config.yaml
arch: "unet"
model: "spectrogram enhancement model"
dataset: "telephone keypad tones over noise or synthetic speech"
train_examples: 39062
gain_aug_db: 10
noise_aug: 0.01
n_mels: 64
hop_length: 160
input: "log_mel"
win_length: 512
task: "enhancement"
loss: "charbonnier"
norm: "instancenorm"
activation: "silu"
pixel_unshuffle: 2
widths: [96, 96, 192]
blocks_per_level: 2
block: "basic"
attention: false
upsampling: "nearest_conv"
init: "kaiming_normal"
residual_init: "none"
optimizer: "adamw"
lr: 0.0028
beta1: 0.8
beta2: 0.99
eps: 1e-10
grad_clip: 1.0
steps: 12400
batch_size: 128
epochs: 40.6
lr_schedule: "poly"
final_lr_fraction: 0.1
warmup_steps: 620
weight_decay: 0.4
Rows from block 6 of a small spectrogram enhancement model, named by matrix and row number. Rows with one number belong to one channel. Each number is 128 + 24 x the weight over its row's rms, rounded and kept within 0 to 255. All counts start at 0. After the name is the row's rms in percent of the matrix's.
After each channel's rows are labels from the 100 clips, of 14976, where the channel reaches its highest value: "responds to" is what is common among them; "band" is the frequency band that holds the peak. Only what is clearly more common there than usual is listed. The data: telephone keypad tones over noise or synthetic speech.
# convs0: first 3x3 conv (model.decb.0.0.convs.0.weight, 96x192x3x3, each kernel summed), inputs 48-95
# convs1: second 3x3 conv (model.decb.0.0.convs.1.weight, 96x96x3x3, transposed, each kernel summed), outputs 48-95

convs0.60 109 [150 112 118 114 156 113  92 104 110 113 129 127 131 127 139 137 104 120 116 140  86  97 127 112  83 118 110 132 120 117 155 113  72  70 212 118 126 129 136 129 139  84 127  87 120 126 128 150]
convs1.60 114 [117 123  81 159  74 107 129 136 112 117 160 105 169 126  84 131 132 117 125 122 104 111  99 108 126  99 134 140 137 110 136 157 134 159 139 132 144 144 139 132 143 154 177 172 102 158 106 128]
responds to: quiet level; white noise
band: 250 to 500 Hz

convs0.28 118 [155 128 129 129 156  92 151 157 133 109 145  98 130 132 189 145  76 132 130 140 112 131 129 131 125 148 116 132 133 132 128 129 112  99 171 131 131 158 101 133 128 117 111 123 136 145 129 133]
convs1.28 111 [139 118 116 114 104 120 112  92 113 110  85 137 141 142 137 148 110 105 133 118 119 107 134 148 153 116 136 117 163 154 136 157 111 142 167 165 145 133 117 104 112 148 150 123 110 107 124 168]
responds to: speech
band: 4000 to 8000 Hz

convs0.1 097 [130 141  92 141 119 117 115 127 102 153 108 133 120 123 142  98  80 144 149 150 128  95 139 133 107 106 132 145 128 126 127 123 150 150 150 138 149 127 143 141 107 122 138 144 125 121 116 104]
convs1.1 081 [109 146 120 189 136 144 125 123 164 134 104 113 120 119 114 113 148 127 128 114 166 141 158 115 125 138 103 175 126 120 127  94 119  91 132 111  50 108 109 121 143  96 127 123 124 142 115 133]
responds to: pink noise; clipping; number of keys: 1
band: 4000 to 8000 Hz

convs0.29 096 [165 104 128 117  95 104 124  84  73  85 149 129 110 110 145 137 130 119  99 159 149 124 109 117  73 143 112 132 104  96 103 128 136 114 176 112 114 123 143 104 123  90 131 122 109 130 103 125]
convs1.29 086 [157 165 128 142 146 141 149 100 140 136 104 150 121 125 149 139 163 117 157 143 127 155 149 102 140 147  87 180 122 157 136 143 108 164 144 147 120 152 115 123  84 178 119  71 149 126 143 160]
responds to: white noise; clipping
band: 4000 to 8000 Hz; 0 to 250 Hz

convs0.7 089 [114 130 124 116 150 106 116 107 120  83 129 104 138 126 137  87 115 120 130 140 101  96 128 119 102 122 131 110 126 127 130 113  97 110 135 124 124 134  88 118 135 121 103 103 116 118 120 133]
convs1.7 076 [151  70 139 106 112 111 126 122 145 162 148 103 120 105  90 118 113 133 131 121  95 112  94 131 106 122 145  85 135  75 123 115 165 129 116 146 107 119 130 153 138 124 128 140 137 140  97  86]
responds to: mains hum
band: 500 to 1000 Hz

convs0.71 092 [111 131  84 129 134 106 103  81  87 127  87 124 108 113  97  76 114 118 126 132 111 104 115 130 107 121 114 108 112 106 129 126 113 108 140 121 122 105 110 114 105 103 147 101 119 135 113 105]
convs1.71 082 [120 142  79 110 123 118 107 165 120 181 129 129 150 126 106 101 123 170 119 106 125 123 120 132 128 131 138 107 124  73  99 120 172 103 120 125 141 126 105 140 109 111 169 104 135 133 169  70]
responds to: rumble; clipping
band: 250 to 500 Hz

convs0.35 088 [136 129 150 122 135 113 137 127 149 140 124 110 131 129 135 102 120 108 129 129 155 123 133 125 165 134 143  78 126 136 145 130 170 170 144 121 108 129 129 139 130 151 123 118 126  88 132 119]
convs1.35 098 [ 94 116  70 127 138 126 107 103 125 153 144 124  61 113 101 145 136 115 124 164  90 145 145 137 115 152  92 113 141 132 157  98 142 130 138 153 152 163 123 109 100 131 130  96 148 149  83  87]
responds to: number of keys: 9
band: 500 to 1000 Hz

convs0.25 115 [ 79  93 123  98  86 151 149 129 102 130 147 128  98  98 148 145 104 128 127 120  82 149  84  89 135 145  61 141  99  97 119  94 138 120 113  93 125 151 151  98  93  90 117 108  99 135  96  91]
convs1.25 102 [117 124 114 112 142 141 115  63  95 113 118 137 102 168 120 156 112 128 129 135 140 150 132 118 106 140 114  96 157 152 174 136  72 171 169 157 127 148 108 127 121 152 121 116 120  79 114 133]
responds to: thin (high-pass); pink noise; clipping
band: 0 to 250 Hz

convs0.64 094 [170 133 130 139 151 101 129 114 123 112 145 107 151 141 148 120 116 102  82 152 130 110 139 132 103 146 149 128 145 142 160 131 141 137 127 138  88 134 106 128 153 113 108  93 141 107 132 151]
convs1.64 106 [130  88 114 103 110 100 101 108 174 136 161 131 128 101 119 134 129 111 142 158 114 126 126 129 112 105 118 129 168 114 108 147 150 146 131 133 160 153 148  73 119 139 111 160  95 175 106 101]
responds to: mains hum
band: 500 to 1000 Hz

convs0.22 109 [133 135  99 135 146 112 144  76  82 120 128 134 132 128 126  62 104 134 138 148 107 101 132 127 113 127 113 130 130 121 109 115  96 110 135 132 135 117  90 135 125 100 125 104 122 148 117 116]
convs1.22 068 [129 104 123  72 112 121 112 150 137 131 147 111 130 118 107 106 129  98 142 114 100 107  89 141 145 140 146 129 153  91  92 141 172 129  84 150  98 145 155 119 131 152 141 115 155 126  83 103]
responds to: rumble
band: 250 to 500 Hz

convs0.77 106 [100 114 125 107 136 156 102 126 132 102 116 131 120 117 144 125  92 104 105 125 115 101 121 112 109 136 112 113 103 117 179 105 162 162 122 108 102 149 174 125 125 140 142 128 126 134 130 137]
convs1.77 111 [130 134 154 133 127 158 130 117 173 139  62 123 114 115 151 131 143 136 136 103 130 140 160 135 155 132 145 148 103 111 132 113 121  63 120 100 113  71  94 144 147 136 134 100 148 118  99 133]
responds to: rumble
band: 0 to 250 Hz

convs0.45 104 [137 140 110 139 114 123 118 121 101 163 111 148 144 134  83 135 135 130 145  85 149 162 142 138 152 111 131 116 135 128 126 135  74 116 138 136 130  91 143 134 144  91 163 153 138 121 125 144]
convs1.45 077 [170 144 146 114 141 139 108 127 126 126 126 113  75 127 111 138 140 126 121  90 126 122 161 140 125 124 109  90 131  92  79 135 153 100 103 120 108 137 101 126 124 148 151  68  79 144  89 118]
responds to: white noise
band: 500 to 1000 Hz

convs0.73 108 [123 131 134 131 111 120 152 145 135 141 146 111 135 131 140 147 123 139 131 139 122 138 134 123 119 135 118 133 146 136 100 116 109 127 105 136 133 141 102 137 128 121  93 119 128 133 129 121]
convs1.73 096 [138  96  97 108 101 110 112 131 148 131 138  95  99  97  88 111 108 144 164 144 106 101  96 147 120 103 156 118 157  96 100 112 168 155 103 165 112 142 134 129 143 148 118 142 106 137  84  98]
responds to: mains hum
band: 1000 to 2000 Hz; 500 to 1000 Hz

convs0.80 090 [164 110 138 111 128  94  98 136 126 121 131 118 128 121 130 178  92 125 122 124 121 133 118 114  86 116 131 129 125 130 139 121  87  97 121 112 122 121 105 117 139  88 104 122 124 151 124 144]
convs1.80 109 [142 136 110 168 127 145 141 169 132 119 159 112 170  95 118 107 133  97 114 136 130 115 141  91  77  94 135 182 125 123 102 148 141 136 160 105 137  96 155 117 146 164 131 152  87 164 130 144]
responds to: thin (high-pass)
band: 500 to 1000 Hz

convs0.34 106 [124 134 129 135 123 165 135 134 138 147 133 186 127 133 121 131 117 162 166 138 117 139 138 130 158 113 130 178 117 112  96 123  97 123 132 135 163 138 147 141 123 133 187 145 118 137 134 120]
convs1.34 086 [141 117 134 141 138 121 126 110 123  94 126 121 122 138 112 115 151 123 140 107 135 173 143 128 126 129  95 170  80  75 155 147 121  72 143 138 102 169 107 111 130 105 140 101 107  83 124  84]
responds to: number of keys: 9
band: 500 to 1000 Hz

convs0.86 105 [141 109 140 106 107 168 106 141 130  81 131 129 121 123 175 132  96 128 109 101 131 131 116 118 132 127 145 117 107 110 153 124 174 167 170 106 120 180 151 117 128 145 132 153 126 128 135 138]
convs1.86 102 [111 126 112 135 128 148 119 131 107 118 119 130  81 143 137 104 162 153 137 116 152 153 145 132 142 130 101 162 106 134 141 116 132 153 133 149 118 117 127 151  66 110 128  85 107 142 126 134]
responds to: number of keys: 2
band: 2000 to 4000 Hz; 1000 to 2000 Hz

convs0.27 106 [131 143  87 146 120 141 104 149 106 137 104 138 137 135 149 120  69 161 157 141 141 116 146 140 134  87 112 142 127 132  90 132 123 138 130 137 158 135 148 143 145 119 131 157 138  96 137 143]
convs1.27 128 [135 125 128 117 125 145 135 112 134  93  80 131 149  98 146 109 126 155 141 130 124 134 128 169 126 127  86 124 131 129 118 105 102  96 107 153 102 129  92  82 131 122 147  97 120  69 141 139]
responds to: pink noise; speech
band: 250 to 500 Hz

convs0.74 093 [105 120 156 114 141 127 117 181 166  96 147  88 139 141 154 134 157 109 118 124 113 153 128 126 175 155 129 105 120 130  80 124 143 145 156 123 108 168 135 135 136 158  88 130 130 116 150 129]
convs1.74 101 [ 84 141 119 150 138 118  89 143 154 155 134 123  95 118 142 158 107 119 116 161 124  96 157 114 129 129 100 131 166 154 141 105 160 149 134 124 134 105 145 102 125 127 120 113 124 183  99 119]
responds to: quiet level; thin (high-pass)
band: 250 to 500 Hz

convs0.78 110 [124 131  92 136 138 132 130 119  93 162 110 149 132 127 142 136 116 118 138 109  90 141 140 129 138 102 120 105 124 122 128 127  98 107 177 129 122 154 148 142 133  85 156 114 139 147 122 142]
convs1.78 094 [204 127  86 126 105 131 145  99 102 143 111 108 109 136 105 142 128 105 104  87 100 133 114 102 106 119 126 129 155  93 127 126 132 133 115 125 123 158 107 149 105 125 143 143  62 133 108 125]
responds to: quiet level; white noise
band: 500 to 1000 Hz

convs0.54 117 [ 42 117  77 106  95 115 134 105  83 117  82 119 112 109 102 101 121 132 124 153 119 112 115 114 128 125  94 118  98 101  85 111 111 108 102 111 130  95 133 101 120  64 125 134  98  81 105 115]
convs1.54 102 [125 150 162 115 150 163 122  86 102 122  66 146 152 107 171 152 117 159 115 125 152 136 151 144 156 162 117 126 144  94 126 108 127 117 108 147 147  70 110 154 129 134 146 104 141 101 157 117]
responds to: white noise; clipping
band: 250 to 500 Hz

convs0.6 102 [142  95 127  91 168 115  81 131 144 117 112 120 109 108 118 133 145 120 123 106 107 100 120  95 103  77 169 117  91  97 121  95 134 129 136  97 125 126 117 120 131 155 134 104 109 126 138 150]
convs1.6 095 [124 134  81 124 108 119 127 155 124 165 162  89 119 110 115 111 111 134 158 132 149  87 115 137 126  97 125 111 113  91 127 110 167 133 139 129  91 121 146 142 127 123 103 141  90 142 103 112]
responds to: mains hum
band: 1000 to 2000 Hz

convs0.85 099 [126 137 108 140 122 126 144 144 122 148 103 148 133 125 125 152 115 160 169 116 131 153 116 140 134 159 119 132 159 159 120 142  81 101 130 125 167 126  85 114 117  98 134 144 159 142 118 120]
convs1.85 095 [161 130 117 110 136 153 117 154 145 118 114 156  76 148 128 123 126 122 142 131 155 139 148 100 100 145 104 130 166  82 119  97 156 158 114 143 112 135  94  99 132 123 140 111 115 124  96  94]
responds to: pink noise
band: 250 to 500 Hz

convs0.15 109 [119 119 145 116 106 142 113 130 139  99 136 117 127 129 153 152 145  96  96 132 121 153 123 121 152 172 120 102 119 116 173 125 161 154 157 121  91 157 138 123 129 138 133  95 117 137 133 126]
convs1.15 106 [139 127  80 114 142 136 124 131 115 126 179 122 132 136 128 142 131 120 113 127 114 139 110 127  97 155 113 120 145 128 138 117 155 168 106 153 165 168 129 139 157 177 125 152 129 144 111  90]
responds to: mains hum
band: 500 to 1000 Hz

convs0.38 092 [129 124 125 119 123 121 107 124 115  92 123 147 127 129 103 129 170 103 107 150 126  86 140 125 108 158 148 124 108 100 120 119 132 120 155 135 118 104 119 139 137 126 150 109  97  84 125 136]
convs1.38 109 [118 106  57  93 128  97 158 101 140 159 111 155 100  90 131 135 122 111 174 154 165 131 149 118 129 129 111 148 168 143 114 117 124 151 126  78 107 146 142 127 163  75 129 144 139 157 120 152]
responds to: reverberation
band: 0 to 250 Hz

convs0.17 095 [106 119 124 104 100 143  79 158 157 122 109 129 125 127 129 170 145 117 130  80 113 124 121 117 136 110 108 131 110 124 120 111 139 127 186 112 121 138 129 125 135 125 109 119 113 110 141 141]
convs1.17 100 [158 145 153 151 122 127 145 141 120 148 121 117 190 152 130 125 134 131 115 155 113 122 129  98 129 119 140 150 133 125 113 110 106 150 119 148 140  72 135 177 144 120 119 168 124 118 121 133]
responds to: speech; thin (high-pass)
band: 4000 to 8000 Hz; 0 to 250 Hz

convs0.36 107 [138 140 104 146 130 148 133 132 121 168 110 162 139 137 140 116 125 113 134  94 117 157 139 138 168 114 143 104 138 135 143 130 128 128 161 139 120 138 167 139 132 139 163  82 141 150 130 129]
convs1.36 109 [132 137 112 137 124 112  75 103 125 110 174 104 101 117 122 115 132 103 102 128 106 122 123  96 103 136 134 133 139 110 111 120 148 146 133 147 174 147 135 141  91 133 118  81  88 145 115  92]
responds to: reverberation
band: 500 to 1000 Hz

convs0.52 116 [172 103  99 100 160  88 106 136 101 141  97 100  93  88 118 128 113 119 133 100 136 130 106  95 127  93 156 102  96 102 134  88 112 127 146  91 124 106  88 110 102 129 115 120 113 127  98 119]
convs1.52 104 [148 129  98 168 105 135 120 144 109 152 129 114 125 139 121 110 117 157 126  98 130  93 127 104 116 126 128 135 106  73 116  98 189 121 121 135 122 113 119 103  85  89 152 114  98 138  74 123]
responds to: mains hum; clipping
band: 1000 to 2000 Hz

convs0.43 087 [113 100 106 103 118 117 155  77 103  58 136 119 117 126 112 119 124 134  85 121 123  71 118 109  89 132 125 133  98  83 104 112 126 126 124 109 124 126 123 120 128  90 118 142  96 139 137 137]
convs1.43 096 [136 151 140 153 130 136 148 155 139 149 103 119  92 123 125 112 164 122 144 151 145 129 157 146 162 120 144 168 102 130 105 118 131 103 109 128 121 144 131 102 109 117 119  89 115 131  89 182]
responds to: pink noise
band: 4000 to 8000 Hz; 0 to 250 Hz

convs0.33 102 [143 137 112 132 141  91 144 125 115 137 138 107 133 138 147 116 137 108 123 163 129 139 132 137 133 180 138 111 129 121  90 131  97 127 150 136 107 139  94 137 132 112 114 113 124 141 140 123]
convs1.33 125 [133 162 112 126 124 125 113 143 132 136 139 104 118  81 115 132 121  99 186 179 135 111 141 124 123 104  87 147 183 121 115 106 161 145 117 116 166 116 153 148 150 125 126  96 121 178 166 123]
responds to: speech; rumble
band: 500 to 1000 Hz

convs0.31 081 [106 125 104 128 109 107 100 108 118 131  87 119 118 125 117 112 115 129 130 110 116 111 126 126 104 111  96 109 115 111  99 124 102 115 135 122 133 115  99 130 114 123 126 116 118 132 138 117]
convs1.31 084 [117 123  89 116 116 123 115 130 144 213 119 122 141 146  89 114 132 174 128 102 120 125 104 152  99 130 142 107 114 109 146 159 165 112 158 132 134 133  94 128 102 111 147 125 121 133 167  95]
responds to: clipping
band: 4000 to 8000 Hz

convs0.79 102 [144 122 130 125 144 108  91 144 134  93 110 110 114 112 145 140 113 138 116  93 128 118 107 129  95  97 134 152 120 127 137 134 143 108 167 111 135 128 148 106 120 107 119 108 132 106 123 128]
convs1.79 106 [109 159  73 113 151 144 123 187 110 135 146 135 137 108 140 127 139 120 112 113 154 138 161 162 145 120 142  94  88 157 118 165 127 145 133 128 112 143 152 122  80 160 148 118  86 151 102 145]
responds to: quiet level
band: 1000 to 2000 Hz